Rows from block 4 of a small multi-label audio tagger, named by matrix and row number. Rows with one number belong to one neuron. Each number is 128 + 24 x the weight over its row's rms, rounded and kept within 0 to 255. All counts start at 0. Numbers have three digits each.
After each neuron's rows are labels from the 100 clips, of 14976, where the neuron reaches its highest value: "strongest on" is what is common among them. Only what is clearly more common there than usual is listed. The data: telephone keypad tones over noise or synthetic speech.
# fc1: MLP up (model.blocks.4.mlp.fc1.weight, 2304x384), inputs 256-319
# fc2: MLP down (model.blocks.4.mlp.fc2.weight, 384x2304, transposed), outputs 256-319

fc1.280:147116085128131111105147137157119172110126119091133140121149135107110129131140120131109137135110131137095078128108130148135118121161122135123135122186145120149150112131142097103109133136178110
fc2.280:116153134139143131141132161158128124151143147154169102090080108076087169162089134190131132140109133120113119154109114097135145128110118136142117096117087138091116142063092146125162145147116119
strongest on: mains hum

fc1.472:123095150110105109145116113154120150160103090132126131151100161061105138138125113154082104113112107170118081154103148120128127130132122178115130124164178106112120068117115120067158128151128099
fc2.472:118152084134119122132123124132097118133118148096116177109093114112074083117124133107107149139099128080128138119126134121098122104120096153108104123102083145098109136165119124105083132105141107
strongest on: key "A"; reverberation; last key: A

fc1.277:140121118124121089113146140159075117135154101097156096106135105116100123117116112110155123100124136161153134121154132159108171100111140151113094118121128087131110115114121143093141133098113144
fc2.277:133125113120150093090144119160136151102093141131096115129127155099117173143096175115139105150108102125150136105122159175083146114138160137152118091163098129124128139163111141127173147137124136
strongest on: key "#"; clipping

fc1.395:134142119136122130122123113087156106196164137131128133136151141120143132133139125139149134131119129128135116157121123140136094132173107141131139134092094152122167119131113050072086138128067125
fc2.395:118121128139107113133139130087104104140167125150120113097117134099106103146112126124116135115166149112119164106116149066112130104128132122092131117080116164113120101142101127112112104119133168
strongest on: clipping

fc1.127:191115142106101118130133103144143100129123180163108127133134154141159137110139151143152148130127104116095133159124137103159137131140138105144183108120058129118192135105101123126132159136156115
fc2.127:111103140112090144133112109121116148112149121155105098119144101126132076092124112117150106093144124109134146112114096125109100105151123091149122121099136139173127101121132090135075111114102131
strongest on: reverberation; white noise; clipping

fc1.153:123126135135145137146114131154130147076096127145110132118110152111169108129112115076122128099089117098129154140148097174147141075115134166145136143143112105108142110109120169143134101112092092
fc2.153:137118127133144131120133143122146134092129141112169147127114155123139176130095103118122138164117144134130154110159146132122110117132140142155173088128123107086121137137108142132183118126106126
strongest on: key "1"; speech; mains hum; number of keys: 9

fc1.107:107159085149151136116093149150184127159089140128148131158152112125133138112122125118104142119114107180135132125143158124120138116143109130105124116192127091119103128115125110074147108142158148
fc2.107:130158094108141139159117130163152158143152119121123150179136156125066113163151109141098143161144109164128129126172133135160142143140143142128148161191099096156146134177178105087116150147142146
strongest on: key "2"; mains hum

fc1.566:140105152136095164055167147160111107168098178124125163158108108155119144142121149116131159132197118135143115101154140155130139108103136141181131110109138098125099133135116120116090125151179149
fc2.566:119124142137142136160126151137095127119092082112137129145151136171135128142168143153102114152151115126166118143163139137091136153153143123118157169125115116147158157166149087124129153151120144
strongest on: key "2"

fc1.725:180151103107127137091151084145135120185113119126140108160123095141106138153100140111140145150132118160143119116103187140125134162111107130122118101147136151096134141102121152110127102124149144
fc2.725:096106139140167112144114098119134157140119098145107107133128129132113133142084093154136106102153126126103113098091114139117124131152126084123106084156102128165133092074116111104140115112152160
strongest on: key "4"; clipping

fc1.150:153108121101138109128159085163114114113158159133173152116151148104140079124100111138097124142125135148109076126136201148167125147168095126120116130132112100109137124116127136092107098117118144
fc2.150:092137135124104143148122133124088107088127089180131098130107122145114093105156112129082157105167130095129105149139100157170141130153078129098145166139137088185136133106119134128075123110128160
strongest on: key "D"; clipping; first key: D

fc1.31:145104106117144132119131101090115143154147139102105120107101150097119108130140161144133122120111122126173128161152149165114157114123112107100117106158143127112087140115146116123146092105133176
fc2.31:101124110131096115146112095127127133128122104145127142105125132148135119073099072090122153133129117121127143115118095128086104083148110137150081084135120164116127116142131120125108074079109100
strongest on: rumble

fc1.469:100125139100123136114125146122125096126115133048154161131177167131151119147149144137118132150126150158120135110128122139145116090141123105096163123125090159142133131134117131112084126146151151
fc2.469:113121132143112113140136108143116149096134134131142113113123096125128153093096140104114120107122129109123137138110107120117086154123155107160095082122113139126149099180106132122154118118123146
strongest on: mains hum; reverberation; clipping

fc1.487:082124138101148130074117133160145178144135131096140128142124112097139104138143091115079154134106070121152097119138146129136142109096115114118143153165127128135094127128133088136080112099165117
fc2.487:129167073113128083136089122140131130136116178104119109109104143100116111095095140112117161146070069092116144100118127160125121123119122146184098081113096094115127151152114110133121140088107080
strongest on: mains hum

fc1.436:095125085141110113128134137118169156162077150121161127121137090121106117126139110111149118130105152210086133100146135145106127119125134099105104112110072068127095123131116122130102145098093168
fc2.436:129100170120143118120135103094165121132112144174111097154107117126124142105074127126130126088146137139115148092084101151156101125126115118113094077112144129140154107072122101135144115135123134
strongest on: key "9"; clipping

fc1.478:123128135147145128132124150127113161152112125098142139108129120181109093120170101140129107158138158105150130106102121122113101107117131117075129135093105146112129152141102129126128124152114129
fc2.478:111155084109151127103100164130123096117143123124155123090093158099110136178135145167101160169126126105147155141156140158116125143138138120117155160126061137090115138159093133135124149142105129
strongest on: pink noise; speech; number of keys: 1

fc1.526:133095126183107155087161136128151133134083144112103087106104108116116142134137130142083133127164125130080113130120101161112116102093154134154146117114159139102121116124123090133125149132169118
fc2.526:088136129151124163135152136133103129110090116155149119164118115171131125109092082123092176121136166152131115119141105138154095130187104130173135086114148093164119106119097116093127145100097153
strongest on: key "2"; reverberation; last key: 2

fc1.137:092156120139134108113122129173157156111112088081110142105146147100143159156143152116143152145112120133158138099174151138137177088118131148132107102151153078148101120106142123106132101138134137
fc2.137:110125139136132102179115119130101101092139107146124072131106120087094140113115121111084142098114107133149046130110116154175115100144122110133108101106104128167128112085090127105143106097108145
strongest on: key "C"; clipping; reverberation; key "6"

fc1.141:151098144115103113108111122129153112154133144125171159145134147135144124156129122147115108127128141135120092103115166182189151134144132126141132122181108107149170109112145101152125128113170118
fc2.141:100124128143135121142151104129096139152125125137157121129111088139113134103109087142082131120097124112138117105085135128097119106152127146120092125157077108150106104105096100071137117081092137
strongest on: key "3"; clipping; mains hum; last key: 3

fc1.216:138118138086115123149119120161130163129097091147117122103107171109113128091137142130154143136086108157147114123141139144131126101112134126119145065133145112081147093118129107088156127107099133
fc2.216:105116135166097146168114141121142131130117100135148156131114084155135124097135091129092151109150165108125115124134069124145086138155106139118114158129114129136136123123110145139121101124102118
strongest on: key "A"; mains hum; number of keys: 8; last key: A

fc1.88:114112110122148140127134097172140137096127140111137173145130150106128126169114131124115145117105103146094109121138166130159132094107099122122098129154084108107144107098128127104119087101132122
fc2.88:132172146146150124130119166136103120141117199151155115100093106102119124175129151168110149170075092098103136153144128122157146144062154127122134136132082140076152162104097115136113161148133101
strongest on: white noise; clipping; pink noise

fc1.632:165088107108154136095125132115162142131089155108154155136143124155153122078126151106154082139116137130121129083113144143114139130146147085151156156115103120116165100132089120115079124140170137
fc2.632:132117124161092124121164103118145142101108134123127134116082096105114080099117110117106112103150148121114126109115092097127102104081123135160099116121166140084121121130099155133081118120110105
strongest on: key "9"; reverberation; last key: 9

fc1.647:150114144161086160123139156120111072085110145135109145146151130146145136108176089122149114144090106136085168126113133176154110127131121159091171114138107085123152130128153172117108151136140093
fc2.647:145129129126169119134124130111125144077121140142138091123147127097127188123087137123155102131116120113131135105089126134120102119115147097139119084098137138140146116180128143143192129104087158
strongest on: speech

fc1.211:181103172133150134093136070165109083174194182173124125114160168154114140128145113125141121149093132117146129149144139143159155143135130135147147146164133134130184115112127166163121143169086144
fc2.211:143116157126142144134152149135145146146185144143159086145144153156143092150165141171159106133111116120133113154148129133120147141149125142131143169131112147144154151123137147119088153155105163
strongest on: key "7"; clipping

fc1.342:157121110121101106209090099119079163134160136134102145136120159112152140126114133126173150160129133104075130127118126117146139125138128106074139108135107046105166152123152137130131104121126117
fc2.342:138141169168138148118093153111146126159108110103165169134151132136170102145137139131145156148151122152124133138156126147147134124133119123144146141133117133106133144131106133172100120139150108
strongest on: key "D"; last key: D

fc1.458:101146133134134120211138114148140161138094118154116148098148141132145112122118125119138131156096111157126093131138145102109128101151122113092154135139119113137119136131107063090076116137129155
fc2.458:121112121144124110118158112129106130160095095144115077128140144122097134133103118133144067117162088138109113104119110125078120116152125115119133115145135149124140127115144132105121138122112182
strongest on: key "A"; key "0"; reverberation; first key: A

fc1.265:108127167111094139140101109094134146114113162164089144153126149143113120135090109121149141120141135094141136139164113104139132117099121124078104138136112096118101120108104106165120080126174143
fc2.265:112112135143172153140130158131117144121167123156149141125098126097083160173098122189132127141124143128112112166142128133122156128121105124126127112154092129129140141081105142125156148176133164
strongest on: key "D"; rumble; last key: D; first key: D

fc1.363:131115119113166128130107054138105109113152134115114154173119163107155120127117131106129140135116121102105068115151160105161144110140089180125094157136162096105120138100143100122139053080104151
fc2.363:132161113161120121133179134102108089102115109169146102119132152117094150134152158104079138130144136100157099159117157166129158173132163110100168132142129121165148131157145131137144154118161161
strongest on: key "D"; clipping; first key: D

fc1.393:153144115125124112004136131129139137178136116134157127151124104134131147115106125133131081136156165149136123130110124135126131129124139124114147125157099091111151115141130158085115130171183129
fc2.393:164194134166138154169147161128129142127100166132152119137154133132133114139166146165121112169160095117145123153148149119138148158058152128128143175091141146082148156171140113172111153143117149
strongest on: key "5"; key "A"

fc1.299:114124184152159125122127111120096113114132100157151143133118164162143139112136097125139121132157084135157131137147129123155173119109149148107083132138108052112150115125160144173112100144164138
fc2.299:125126132132130114141137129109143141077121155159123099101119138092090157130104120137169121116079092169131111135102113133129121113103118122129136091128139142109126091100118108090165105129106114
strongest on: key "8"; reverberation

fc1.323:144145114126138155108134095113143174128184135166132164143122133103144126137126123111136126132146089204105085150179132143141167146118105118121123114108098090115106135120119132130132080149133199
fc2.323:106082132153117100149131106097233218124159163118109130124098133107140103120126144105144128099143119138063155112117125114099128117123119152130111111153148133118125118129138145145115106129127123
strongest on: key "0"; reverberation; clipping; first key: 0

fc1.484:146127124158123124095122149149090121153111114100165148104131156154179144111146133116145116154124122137122149130117144124139122122151127132080161144142137104120114117125148103111119128159123090
fc2.484:118122125129113123116129128143144129134127123126131122109125110133136214118150115120124132120115122135148126131128098149116121112138142127136112158143116122131122117133099113126216121111104138
strongest on: mains hum; key "*"; key "1"; number of keys: 9

fc1.541:112114139138135189127108094108133140095145132117114156143168164111155095119096127126116138153149140112124099098158151122168131093141082156122127153111112103124137098108119096143143089087116116
fc2.541:123134140163146131148154136095121134131129143136132132125119114143137102147181159152108143127153081101134098196144127128130177161088120158109140173155129079155140136132138128121094127148144131
strongest on: key "D"; clipping; first key: D

fc1.187:111087119139146102080123128089123098217113132089133121110155140104132099119107126121160161126074080103157145137148116106109137095165148088133110152154134106130109142127150152128125114084164151
fc2.187:128107123123154066155152081134090119156127103147110155152158098123145093129134119097111109155110100133103127088132175105099145147130136140161135161137136123164158148139160135142091101132109072
strongest on: speech; rumble; thin (high-pass)

fc1.534:136143134148129128191125147117102092088083130082131101110142122119139172152125180132077135149111127130176110121104128135119147123111140115103114106136146137118084152113117143127176129104098123
fc2.534:119177123081131160108115127168188159141115135175147125136125114115123164115146113131124154136147123138148168132118134130166130130130084172142126110116118115145134124134157125140169135142096117
strongest on: key "B"; last key: B

fc1.764:147110189114110155128091090098121099153177148137135173150142173117150124149114124149119146137168150118154128136151180128175146136134086137104126119127142104115141111089106127161110107153159121
fc2.764:107124132146104146155147158124111146133119132118125131151126075177118084092136095170109119115127117135141134119124070114106113097141128138149082165139120115114158135155101131084084102130095159
strongest on: key "3"; reverberation; mains hum; clipping

fc1.262:128152155117120132069114116120109065146134115136080115122128122115142147127120123135121126133146130146159072155137171176154135143146106126127126124093140148113139131104136091131153135154114149
fc2.262:130057161150122106139139119117149116108117110129122116133138120139160101117120129102147111108149110114146153121128111164104125110150138119157128137147147149151146120123117100146095112123150145
strongest on: key "5"

fc1.422:153116143093134150097100078133126153129124144148120165170113133141088136132132102112141147116157132097160130135139149156147114152112107145069142151142119088116114099117121087154139109090154140
fc2.422:119161075123097126135082125137125114126123132141112162126090097130092092100117111111120187143111110090107104110122131134132113110155090117121110115138098136127119116127109119114093089092124105
strongest on: key "0"; reverberation; last key: 0; first key: 0

fc1.94:166123169083121139150148101136066089112121139144121124131137186124134122136096130124113120120110133086146100170111175166157160150162125132130114154081144142144143137117131138174143127097070133
fc2.94:113117118103152120119130101149131155122147123151119145131117114135115175123152105116101143110112162121126146148106159113131160143127119176145098096118107119139107136106151121118182137115153111
strongest on: key "B"; speech; number of keys: 9; number of keys: 8

fc1.605:151120128126123120139109093120135139108135150108118164174116162104139114075124129130154127125121135132092059140144158118182131097121079123134129116122104112126133140104127092105129071138125116
fc2.605:122128143132110089128162146134137133135120143144130103071124134130128123126138158106139105118079085082161115167115138097099142126100149155166145136169148084118104151141124168181122160144183132
strongest on: key "D"; clipping; first key: D; last key: D

fc1.575:130110135141113124071120131135086107145147132090109156147098155108129105126122127120093158098107122084111079112126164146155118130121111137128121134135148173133135143113149166119122120110164095
fc2.575:126158158170127146116157158163154129160086158169171119115142114087119141138128154138106116143135160140124123147152145152119148159088156142158153120098113126092136136166115125150146148154108128
strongest on: key "1"; speech; reverberation

fc1.123:122104141116103129120136088098148104139145136141123144148158149143110176148149097107125119108124162174111113115142153109156140144150099104111116094148101126101128122093113091115176091154186150
fc2.123:157160088092133111114146126102130163139112156122134156095116157115120137157158164142135143152121121125122136143149182096112163143107140159123149142143119149102107151167157148143135158179116125
strongest on: reverberation; key "2"

fc1.609:132135127150134114052129092141123045141122132144123155141094134134123139096089162150093175146127179114124157113146128138146133108093127100104112154135108143118144130123127175122109101104156144
fc2.609:155120141154140104123145165153148152158160129117138079095132132129144093134161146162158090142153153079135100144137136113096151146106153125150141166090150145107132141131114160151088118138112147
strongest on: key "7"

fc1.55:116129143152150129133125145151156154157100112128129106137101125125154122130146105107116116131150156177092145108149098110127147071150110114131127116147124091097085092117139144095126126126107126
fc2.55:107156138110153130090124138087099127104169075114129100137111153132130092150148151138123142125141150099159132159126141074145145145165128120160149151126119157161163147125128119084090156139147130
strongest on: key "2"; clipping

fc1.325:156096111128141153106115141168193179156147123129144117107119137156113136155103141115127116147153151194088119121130121123140139113099117128140110116118127065119125159097134154096133119156097120
fc2.325:139146110133118149139117156121151118119115149085112123119134166139143082152181135137152110158100093131160132141143125138117082152107139096146165182123140169099091132180155143121077144116161141
strongest on: clipping; key "2"; last key: 2

fc1.375:153074107117085134117112090104115118165149182096111177139146188149130134117141138180110168125145128134135133158156154088133155118142133113094176108130131131095149125123107143152105097179129146
fc2.375:115137084140135139126142141148127149123124143125151131091120125126135141120144111133117134151116087133122182156144128119081140149115134163163158137102129124122117117193108161157140116142090140
strongest on: pink noise; speech; key "8"

fc1.390:131088119184060127130124133158115104136074160131126150126121121128103097133114139116141150103174113134127121109134146131142133138143124116104116145115114119112113093125131124148126111144164129
fc2.390:156127142125129135125143123154130105102144121115098106145187155124133138109114120128145081113146077134162156142113107121095125131105186065172134105112182134151138093163142134139139101131090146
strongest on: mains hum

fc1.630:181096090126135078132126137075117160134155166120128153123145123151113147135140133111167109097141103154059119137129127126102171112150169133157122141180096117100142103137138087130105117117171145
fc2.630:139098149135159120136144145133123109117134149135107113108110145087107058153113138136135119112128100110103137104110106114114104097108144119136135127123122156137154095162083125154062102114119146
strongest on: number of keys: 1; reverberation